From a checkpoint of a small image classifier.
Model: 4.64M parameters, 48-pixel images, arch resnet, activation relu6, depths [4, 8, 4], widths [64, 112, 192].
Training: 14200 steps, batches of 64.
Data: 97500 training examples, 9.3 epochs.
Rows from block 10 of a small image classifier, named by matrix and row number. Rows with one number belong to one channel. Each number is 500 + 40 x the weight over its row's rms, rounded and kept within 0 to 999. All counts start at 0. Numbers have three digits each.
Before each channel's rows are labels from the 100 images, of 14976, where the channel reaches its highest value: "top examples" is what is common among them. Only what is clearly more common there than usual is listed. The data: seven-segment displays showing three digits. In brackets: how many of the 100.
# convs0: first 3x3 conv (model.blocks.10.convs.0.weight, 112x112x3x3, each kernel summed), inputs 0-111
# convs1: second 3x3 conv (model.blocks.10.convs.1.weight, 112x112x3x3, transposed, each kernel summed), outputs 0-111

top examples: the digit 8 (62); second digit: 8 (53); second digit: 9 (25)
convs0.59:493510454469558508444465577435466525494456505493492458494484517489506589533525468432512464509498514516529483464457482543529591502526532530500516562493513540456536592451566493453480517534518456511445495529462578444467456451447517461547526473621603482493541502568499477528511486447450543495484522472463489489510471547551465454474464539527
convs1.59:457450492446474442517513495460454479485478504480467463464508486493453567444490477476517431514484456483526461534561494458502473563473476461511434471460411456478451500516471451494463463447423441485450470440441440581492460464498468471482444485417489505511461523461462526489487447425535474435542508483420502440489473447432478477530556516452

top examples: the digit 5 (55); second digit: 5 (45); third digit: 0 (29)
convs0.75:545461492546494485431489605496511429468476560486490474446507526503487580476456544511536531540437520521484507476569523555437599473528519479499491500493547450520509578475504552575536476511531490517454560495531559533469528555499506510519525482542621469512592513549502506505482490451465510518509463459500454546513561532453419527478491514486
convs1.75:468453496414469463556512494444454506504471447459481488510505480469432563466506484460508440549480436477510452564541461475516512530456473463504435459469422475490480498528444458476461439496463475479453463473465440517485448444478469474478439486407522524552470505416515507485451474431525453447510522462446439435463458447488465485538572487487

top examples: the digit 3 (92); first digit: 3 (86)
convs0.96:483475462507466445386541536443409446490464532520471513483463567538454477516466518503456522457473497448461501520492529495459478487519540483465489509490494384514520528495455525415548496503445572562450534499502535493476530541497508483491478536464492397464557500556498447511484489460525535477463484468556549531482464479426524464485555495393
convs1.96:487468489428536473512472431471493507459486498479513513546596483425481546497530466441531449533474439436517475573492507420530459468470469456523539507501508493475463452529482473390483479543478446432439467468458491460474432470454485501507484413463500484535447480491550582528470465482543517474549569508432493468497456460521495455561490495457

top examples: first digit: 8 (43); blue glow (38); first digit: 0 (34)
convs0.46:536502481542501488467520528402381511464449509459457558517521541516441464437540490483490582423510453455536448515573532462528498467515555519470528473562563460505507511511494495465536520538426511571459505515516512468463540568500474489542495548514499456437492522544520528563516452481517551529477535496510585531522530482480539493518531403450
convs1.46:452501531467521488526496437493506523510473529508496524556534558513511475469575441488611471550517517472465492542446505436560474500539481470470495506499432502490529467504487465452542545543518515471504509442565497542542448479546560523566468424484431493499518453487554566524494531465568530497556565444569521542455516451555498539541461589450

top examples: the digit 6 (68); first digit: 6 (61)
convs0.103:537537446494528511453530563468442513470457478456417485496490511524527545578489481480492499496489507487470525541448563455468541527493574501454459494447449477475536579429532479474437546524506501537445464541503544476465472463472491517521512524547567480411538518540512475480507458425487471472496533561480566474537418591552547438431480513487
convs1.103:488451477443511436544482464480476435505488486473506453453537483471453514449526486423538435530490435529548449513549448512468465549456497509542508496467458472506445456573491463468450472434466453424526477471454491543470442482480472445494471474433504510560466567500412542518480455468527518480574561470431493466474470460432452487545528518457

top examples: the digit 0 (58); third digit: 0 (47); third digit: 1 (43)
convs0.28:544523482474465497547450464437503560518497376511484460506425523500481453550463498452418514452450486410472450530468449513529496514494576509433505476506453512449499474437507461447421406500511517472509542524538463483521509487503491448454489490506470543413511433456521466507488496434476424462465506484570514510506503564531508527477446510505
convs1.28:523510480507421582496486553504520504537508551516534554478398501475553404546541526565459528446549558466441424488518536461470490491563525472438511445476480498465476543500525509545533447496479460564452483522471493523499484561517442536494519542497518497456532387484508496432446483478509500599466469522497547526522528542532548510499506509555

top examples: the digit 3 (82); first digit: 3 (44); second digit: 3 (42)
convs0.24:468464482524526364475528552473411443504416551442450493427492580546516508501444521566430495451538491477507538462492533451459547440499515471530501525522458426517496579522476533479528503440453547514524509488505554499457459457504514544454470503544567446501525508551444464502519462528493497467528471494529585495476514504456525501502513473454
convs1.24:493477463508526510499495463462514513434485462509530447548535435453451513493558438432534488526476459467491437572511491424558448482481481507508459409439475512494431459530472525453462482544473478462391468478471424477475527526475466451484468467462483510517418524440554559489462501418513472478523570531451474462498436499537503477543512505454

top examples: the digit 3 (61); first digit: 3 (38); blue glow (37); second digit: 3 (25)
convs0.6:517521475521492451425549551425434488457459462465419522495503572546472507535453490501458532455487506467453526512504493425500528498492582504441459478493500465522533565413492491416489497536477570587484508535505521463482480484467516525468499549466536417423520564552490477501510487446518516445485515515508608492520462518491509439447538479455
convs1.6:491448466427571465521468450486527486476468496481527484547583516439469549475556476434522429532496415524557463541507495469511462523460501530545553537489482505471500445575540451434460482509466434462504486460456522489460492520457479459556467444444476512554490522537518561557479472493520511504602549505439477431484484463499471466577461504456

top examples: the digit 4 (100); second digit: 4 (74); first digit: 4 (38)
convs0.33:520526447460520480480529598486453506460474535453449532502517496506496576551519526454539482493467469506504490527441444489522568477555556553468510545471465558458461593426557465464520506538530493510455506541524554482464433449527527551548501551527595504479516529575539494539473523441476530542480447501537520486492461522574402487456506491517
convs1.33:459424528421477451525512480477470477503475484482488446444514484500414510429515490484513440524516462553524471558533474522484474516465480459537458439498421430475431466496474470492468472424434475481476452450467444560469507508457476452482451490482507509565438484463438532481504460431527460467541562481435484432495450452421492498550520464465

top examples: first digit: 5 (31)
convs0.20:499506541504483500491541540421420492506478525502509582518522517493427443462538517502520572463455439452532454585555496501507497451532519474434533476475516457515457508478466503447575469557448546562459557491537508474490549597500494486530507533478469500471479461540559541540537532445554534552457476500522517529509494461465566542559593465466
convs1.20:520488526511543484537466393493473515488460497484472533511568513448468471522544452492546482543476441413487497565434513414527475429486529459485462480491536533502496463518468408399497493533516499463485486547475478475488456488486476487502456475465464576510488361497537559527483522509591524474549552457514485479487532506521498482557438499459

top examples: the digit 3 (80); second digit: 3 (65); first digit: 3 (29); third digit: 0 (27)
convs0.78:484509455510506537508530601478449508476434514513495501550483554543531572589481512478564493529476481499504526504497530527534561474502512512464519517505485483474507576502542567494523496592538547565465519560594551542522520524499539487565494495505584501425508466579536480543541530519524564474515469484569508552509458473615549473494528492522
convs1.78:481487520457468481526501475436418492492471436422477482480538476467449540469500484475514430552473437491532439565526475457486474504433503507523458443470461463487468484517466456462459473469496467442457458472440435524428456454475451450452447494422499536564462503447468543486459466434549467445535520463448496461476461480453452503552558500449

top examples: the digit 7 (89); third digit: 7 (78)
convs0.89:456509471485557527459511467557502442511515573514410466480516544516434516503455475582544495541493488474514367483466473507509488537452495472403450546494434454468490481426464481470541533486464485426551504519459529467506511488494448471474514517482492502501521484574477500489481534378517581484519441502512466530458485457464571528524495468521
convs1.89:455535511560542468456484471480471466506560568526548541457458493507491495502497532466562526543471524567530418453472629477485493470539454465455513520528534504510430523502531575518554574419459499561456497475464565456494481509467497603450499454517524489516472535536438502490507590467466531494545519510485515458478541465474555471461482490515

top examples: the digit 6 (75); second digit: 6 (64); third digit: 4 (36)
convs0.16:509588492475543488449507594457467502440482488514480478532509536538537579528479490480483453504510512529496527545489519408507559512463510443480479541474441474511486578438483463466478490589480567529438428547531544453536488492480545490532541473520561451420495543542552502494478490459508538403511478526497517517551460524568522434452524539525
convs1.16:519464431472518451536506448470452466467475490445478489434521466450511519454535461420549484506479445529521454523495486437441443548492513553546504486474477458507453454570492473451451487425491461405464465495464459534445430481517483467501446490446491547574461537453411528516486477466512466511495533461465450485520466501452506470519490526390

top examples: first digit: 3 (29)
convs0.58:515477484509469504426545522414404441503456526495452564463484553521420430486493460506471546455451426495487440511539510519429472534510521504418507510529464430530482486483467525422546486502442562578474538508503524488463532548463509460503498529436470444440501545562500477535532481457540523492480466460552528523474512474433515478517546447462
convs1.58:489457505436539462514466431489480498483491507436509514549577489446503576505537480483551447544470451437509501549463498416573488450444475451528517503502481532467523475537508451387479493566486455433483481492472506462459409448492498485521491432476470484533475456517549571545478496490573530445553568530454483478499488491538450492565474529492

top examples: the digit 8 (70); second digit: 8 (51)
convs0.22:496488517485534569487551573425467474518467555501464523415523550502444541556484506512524551537476478443550497503489513480530536411530595494464518548504514475513516555462515507441540503518520572578496575530525547484535489497505489528528496526555548571502581447583522493571504563419518543491557494424536529498518524503499500473503541490498
convs1.22:513452514456482517515508436469475459447459435468477485515536488447425549520530476457504455500468463464515425566524475389525470513464492459520494456504492474468468471525448462442480448496468450450474453496442417511457506545469457459441455457442458538519461444439521536514444482456548472439519563465443484464531450515513448507565513475455

top examples: third digit: 1 (29); second digit: 0 (27); second digit: 1 (26)
convs0.79:515486476505516427523492563518476538502531525441471448457507504479549583505464491475449462500434504488488579491475472500468594455494511548558475527459492506499506605501558507563426518517534447440436496520495525509482500477485492500492487512535608472507510477493492481476445431519431444508490371502469467490489498517545458501409453512464
convs1.79:459466496450457444564500495439491450500470481494497443457484446476458544459498469493530445532479490503526450560531459469496470538475480431539454447518430485476434472546484472511483444445447463458472462465457437575476461452455465437459445471467534540538476558458445508476480456492490486444509529462422444417467449486476471459511571500461

top examples: the digit 7 (100); second digit: 7 (92)
convs0.72:427428571443447456511516534442481492492508491473476492446555474488518489409505550516449488444512466475480479459537498460438529469497475572506499456525479368466447533484509518546510471472453541447412439489511490536544493537510500537528489528450550489444491477478447528512454489497525499492499483480563468506580495474410515513519512469397
convs1.72:482477508481548496565543494462501490481483510449484477481539468439505555532482461470530475533436493444554401529438525509507557548468484527505518504488456439447464478585506495441493491481487477469436451480433474541457507403425450459485500529468492534572450487520461540528483511470559480488596544447482440486461414486499482481576536525492

top examples: first digit: 9 (30)
convs0.19:568476442477493488473476594427438500546436504480449487481487549538450577543473529448446519495530450508498468477476476493450552521469544523469464515501495506466495589445459504446507482505488539576476514529486593475433481479479511467539512519550575460434576492595454483490508501462492528484519467468494551436558458559543477474504502468525
convs1.19:464433537449481455520533450428494481498487496474529463481552441483484530439556484433562442581472473512526433559523493474514455501501480479548486448465449421499432459580489513462519498465468486465466469472475424549459470484511486496476427468426486507565443528432471528492477464451512491463528555434482469456485480445439455542530499513467

top examples: the digit 6 (64); first digit: 6 (53)
convs0.70:474535597508521530472531511488493512553568501504501499528535477474493496498463511494532517559455468481466442581521571533529508488497529543418484440529435484491496490463532479546550519550458516504501520561523481491433548563502458488541541548419474469527483466469611544507508532385540489556504469507514472503449504474457577514599528523538
convs1.70:482508527526463545517523483519513434507521475543484528425591462448551530500491448478500543527405474452438558555482543472459478438486502474514471491420517525519520491552528395510457510494480454505485501513486442501505507516520487506514434483499466584604552409449535519502459474491520462517531551501465448431436499488508457546571464482475

top examples: first digit: 3 (33); first digit: 5 (28)
convs0.8:517493493532499457470540549384387462476433503432440516466512565530488509508434515527431543443495461449510494527518491393450533461496572496501467449485514420522476557476453476425511464512500555530465521512512534488445479490502505518459483526483529438504522519512509477509502489456538493470469486481527589548514486514451512498498586492415
convs1.8:476464462470559526535477453482524530460464513484502488564555434425475492480572458453557478528465466515514432586485498431561436501505464480516499488486468532439454439552509512438476490570508458458491504428460476491496505520454496497522479440445480516545426497505567597536474506465542507492562556528437501442494496452531508481573461529473

top examples: the digit 1 (100); third digit: 1 (100)
convs0.67:553489485489514538432534512526457573556554496480426514481515464469420527517448482408450471463426438485515468524545434534509490541509538562398523489511450457507422495483537414529452520520472518464485515513502512487516496508439531432547496506554488526454517487516518502558511531486454456506512504435419496433520487570484473536501449434490
convs1.67:542544507486550520502421496444479523546589462522516491478489545494554482469585513503465495450592468489501541468547399498465501425483509454499519536532507530465513571519476507476514469491446520397544489468524520480483506544529597453577566431546552447483532505569486504515538490567504549542485538516481523518555536511490487511466538468530

top examples: the digit 5 (61); the digit 2 (55); third digit: 2 (52); third digit: 5 (47)
convs0.81:510406515476513464533504514497501529575496497478479476450510529519481559424552450484455475463476534482523500423548548402452471500597545503450493449549503548534501497511472523442510481417543562435515514517495485527538550510479499512465444479446494548418493479461508485523469467462465550542534522391484432461490514468480475577490452509492
convs1.81:504521475489550474579511538546491455484504486503454476484470413557521511526418507566499598494421480550489510616502494509478571490539435472533447482501564518486472471507472456524419499554575474413494472480457446503567484482502485533530503494544510561508519459500544494492544464535500501542488551515409466499468504530551481545540546485536

top examples: the digit 4 (85); first digit: 4 (81)
convs0.5:504483498498475520511535544387402503503485510513469589505495496483446463490504501508490528437466408445545418573528470522523505487525520507429543475503483428491496514469474520423550471552447571569475520520515523464503501555486491459526470563476460512457503454549562505540523571455548529520454453498525527556522498492458533520540574451465
convs1.5:560450521530542465529469394474490506466465502503462538507563506463466461518554469488577467563476478440489494531436519417525479420481525444462472471493517518507505442516455454407499524503495492468511496518474478508502495556474496491501458436480448581505468383486530571520473486471554537451535578473507515477541539521526485509553412483480

top examples: the digit 0 (100); third digit: 0 (100)
convs0.83:499479496492469512558540525443465525520520491508581463533505485452580489485540418458445550547525547487479499546500512385573541510553430431525506504447511458490503528572530529492449485558487531516482523424522476520415520509505506563526505491487494496515519515447546467527444567489513460528484507447516522518403498436465551549538475425507
convs1.83:578533509513545523518501468436464528540425468448422477491482438427513466537466504547522473475464479562461459465507524531507521611465593526474521520581487567511591531521529535458472488465573481493548520515470483459489472437518467511456474620483459557448542513527484484489500463498513512493525476493517490516499501519577498512549462504444